From a checkpoint of a small contrastive image-text model: encoder norm layernorm_no_bias.
Rows from block 2 of the image encoder, named by matrix and row number. Rows with one number belong to one neuron. Each number is 128 + 24 x the weight over its row's rms, rounded and kept within 0 to 255. All counts start at 0. Numbers have three digits each. After the name is the row's rms in percent of the matrix's.
# fc1: MLP up (encoder.blocks.2.mlp.fc1.weight, 768x192), inputs 0-191
# fc2: MLP down (encoder.blocks.2.mlp.fc2.weight, 192x768, transposed), outputs 0-191
fc1.630 113:095147150133121149089144139108116127157105137103116108156054122177125093123100167137126166140113117127096109163131102109124157130134101081138110164113116127140125129107129131108135093118078106139143111146100116078132127129120116151116118123121106083105158155104126097184131158167159111133131152141124096117137086119113164160134060135106107134142150133140094119144154074158120128156073146116108098110147135121132133123163141134122146107116136199143114162120107106131099156137103108132121106124107111127085117107130123096080164098152104116144135087160143111116145129099086121114
fc1.631 098:131127135114168101150102127157108087157128118135128153109140094093161135099098105113198146117131094131113130121096132138119076071135106142116123121137090144105143132150130125183127082103148126099136122138099122149152138166178096139148176143123096128134105180106100103123099107143132134132118121117108129102114114128110129120163124120160148130103146107167136148151160115071139137108168135160140087138129113118120152161148117116114143159166130149137131110120171098092158091138155147187109134090151103117144139078130115114151086143126068144113112097134115145146135145115165133136
fc1.632 091:171141167154082160127146103095168102188106085125156174108126139161120119128099116144136151139159120111103127153122106098126131133162155155169139167140141131161142120095141090138147114140126124125126153135107128121115124174119127124108115123144125163116068144099149103109150134083151106136120137162166124149131075158111149149124130064159150131096146134128136147137121102136132131116135139100176095117130146083133126095143133192105122166134152106130131150159135100177152117135105134123140167129097132107155143121138109126103118113077138130099120085145129157138134126066099157116
fc1.633 102:145100144126163143163083102149146164168153119127168134118114121134102138151169066125108116137139136131137099107070106100111132131098119106135142123085148122111112115146147137121120129141145126122114109114132171162089112097115118108107127133145152114139144129121138113122145103116106140124076170142120130224127127120068140131116165123113169155177113096157148090160135170122120144122097137125128146109090144087129095153174147083134133126106132118159154137149148124110114144129173128140162149143118136120124061149143112128137094147146136165162145159104103144137151166132116129111
fc1.634 092:096106102131139145116135129127152123112137139143133164155164142102123121110089141126157082115102156141099130133096151088144159177093139100163101139128158149111149095164126081167085118173123136134159121151174109132102126140113111154110082159131107151154127137083148151087115141142109132121095179162156132101086110126126104168163092124102134138132117083137146160105137110179116146101132136116121123115124149130112137119155138126141144142097116165144150131157133159143093147125154149073122089116130130127172123136150118078130136125055140133160150102126157139128155114162130152110
fc1.635 106:088071153135148174126132168127136147119120078165126089113101093127166120142138078117143105097106141159138130137148105090121118150123165128138154167168109111084161128121077147113108154109160126137108144145128122149124175188147120116119142125086135106139109110118150106113128149158118162097147138092140150138131129156145168132151156112123108133153167119138125115124098177107130137085083148108128116143125146185106111102132176121106102149127091130153154121116172177103157118100127121143100166133113133144162093155111134149110102135152146128096109111140113110116124159133135155098
fc1.637 108:126139136119146153105096117137160130112123128125091144133115114126139146105122121132099098120118104121099131091129096130072104143085104090057136120105109103147162103139172113093128092145128166156121121121138118108120151118100158123145140136106093127150118083158148083121146162113123123120116141123119186071116115134125146134126145076107161109147154119114122146137117178110130151116124136109133092145111159145144095110129069179160108106109149119143124115140124113090118136102101125138116146135157145122139127162108146072131124162079112169131072143182149111098120093159135124092
fc1.638 101:111163151057147148158100148136108134175141119128107107121117133066142088145121102104152105151104126148138135112097122113144135121139130196135123094134114159108111141163123137131141136117118110121107131127140177118118183115139146161149141126135117103129132123150132121172088124152148095168126144116078130143119150104094112149080176152128116119156115140090158154114091126096105104143125126163134128109107107150073113125122171149096094157113135098143116130105132100103091138099148135154128159096117103159088130151119116167107103115152183116129136137097109126133170141098087102124
fc2.630 110:132136096101166144141097147109113164096132131155133178119135135104116161199140135109121121158115135115147141158129175129088114141126147150100135082118120098125109110104154137122116144143126075132133137152148172127122205116142100150148129124158130145121118145167182189102124099147096114087136101108100128196139117119112141147144131172129117117126126150157140189100126114152158127146152096151151145142150144157128110129095087126120102114148116136133116133107137148162116132097109128114135127128138118105183113095148128160098122173110103154148155137116129128111144102138168105165
fc2.631 105:123118149087136136142099139133124125123130140125119087129117153144124136155142141070152127155161075088125131137077131130160119137089118165131173114118121160146161104081143150078097158172148141128121107133135137090165136089113129114154096114144157140129150103148129163186137115105101115179125145125109113100147108182100138093115091136105163163167140136093142111126127102148129172123076096130150132144126133124167095097157131152137124113123122115107126152123148175103146149112135132133130109125109114162089168176107172119128145110148148142151101102127167144101138138150116115102
fc2.632 094:104125133150125093103131129153123147075112187129088121165174146092123119084133161108115147092143165125142132131161146145154072120049110097132139126146106159166110162117131108146125106161111155161147122132135164155106104094095153134139117147139094165136145121141121127134135143115180126118124142129103118114140149102140096115135174127136102189150115162104117120126151143151105152114141128146120172092123098162157151133131124097157151094134108087104120154123090141137114144133112160105134118110137173118131126140134122156169110170105084113129131129143122123132142159176149153158
fc2.633 092:116158101148151153123164121123142125103173134142112136145163168139133157135156127127161124109068142134091189107141142171143140127121134173093121154172098182147157156150141109130166161130110171132160120102163102141114095124106113175130138149097121115117141122137151101088130108172123149132146131124147161107173150115185123130084121132126124120096124148132125131147110117146099104153111170140109091142128114140144158067123168151160134112128131129140137112117131179145152129145113128158105099174108088146173152123089131106140157119129132140125129121157170142110096095128146118114
fc2.634 092:128120164153128138157148130170130177132161132110126160177089144091130129164111167136148140157163076123186131181101120098102135134111153166089104176089083119145139106117119176173142152121126125128109168154143144108096137153120131109138139112106096105118152129186165124147132156135109116145125122114145112135164145146136119138136126136098112119138089132157108150099126104121122130115125174120107121101137131119104127149137090171158178174111104148128147134117066141128159092124101140104105129160102133139123167129137100152120135119106175117112134113100135107132166154124100137118
fc2.635 091:124128103135163194142151138111116103103139151129123152153142115111132181133124152130113103172126118089109153133102170160144102136109163146112116107096170104143169082143190130114129099143088131135106110140151145122101100099111127149161101131134140106103105160148142130129121134163165121134106102118099086134105159086186126175137099149089143086122090107131122129123136131070124139171088125143126122124126120110169112158140100185147122144128123153090128134130134102153142136138155108149157137096157141157128084114106100161126145118111123108126095112099136119171141095106127114132
fc2.637 119:134129117182130159121083107169121128133125135173149160125115081133142142105101142148121126111147159150128136141122118123145126165125144101163148141186154117135115159118122111194121133186116157093140104102094109137126109107131137172107134137148182100162126102133125119137108114168116097081149107119139127095131104151146105091151150138129117117156125134147125104142134122143104129164151143138166103161134111083112150166141124112105123182141075135078125128130124148107137099163163112134153137143120146111124139110122168097122127113171107090111130118131144110113071175135088087157
fc2.638 105:151104107100138127141126138079142122151125172128093129168137113111147175105115100163154123118135127163150128061118201127110146142150124133085084140176138155107136093105142088118123148149128110092114106136127131159107102123134150130139146123065130117120102120139120146129109190135096145140110124132126122158095184123131119108128136155142091118103150160103125113116154128155097116116152140115147143119127104101135106152112118135138162139120139138148154127130145132136202125162124151158148147124149128149107157111143088097175139173106094122088101153140139134160160142081127113169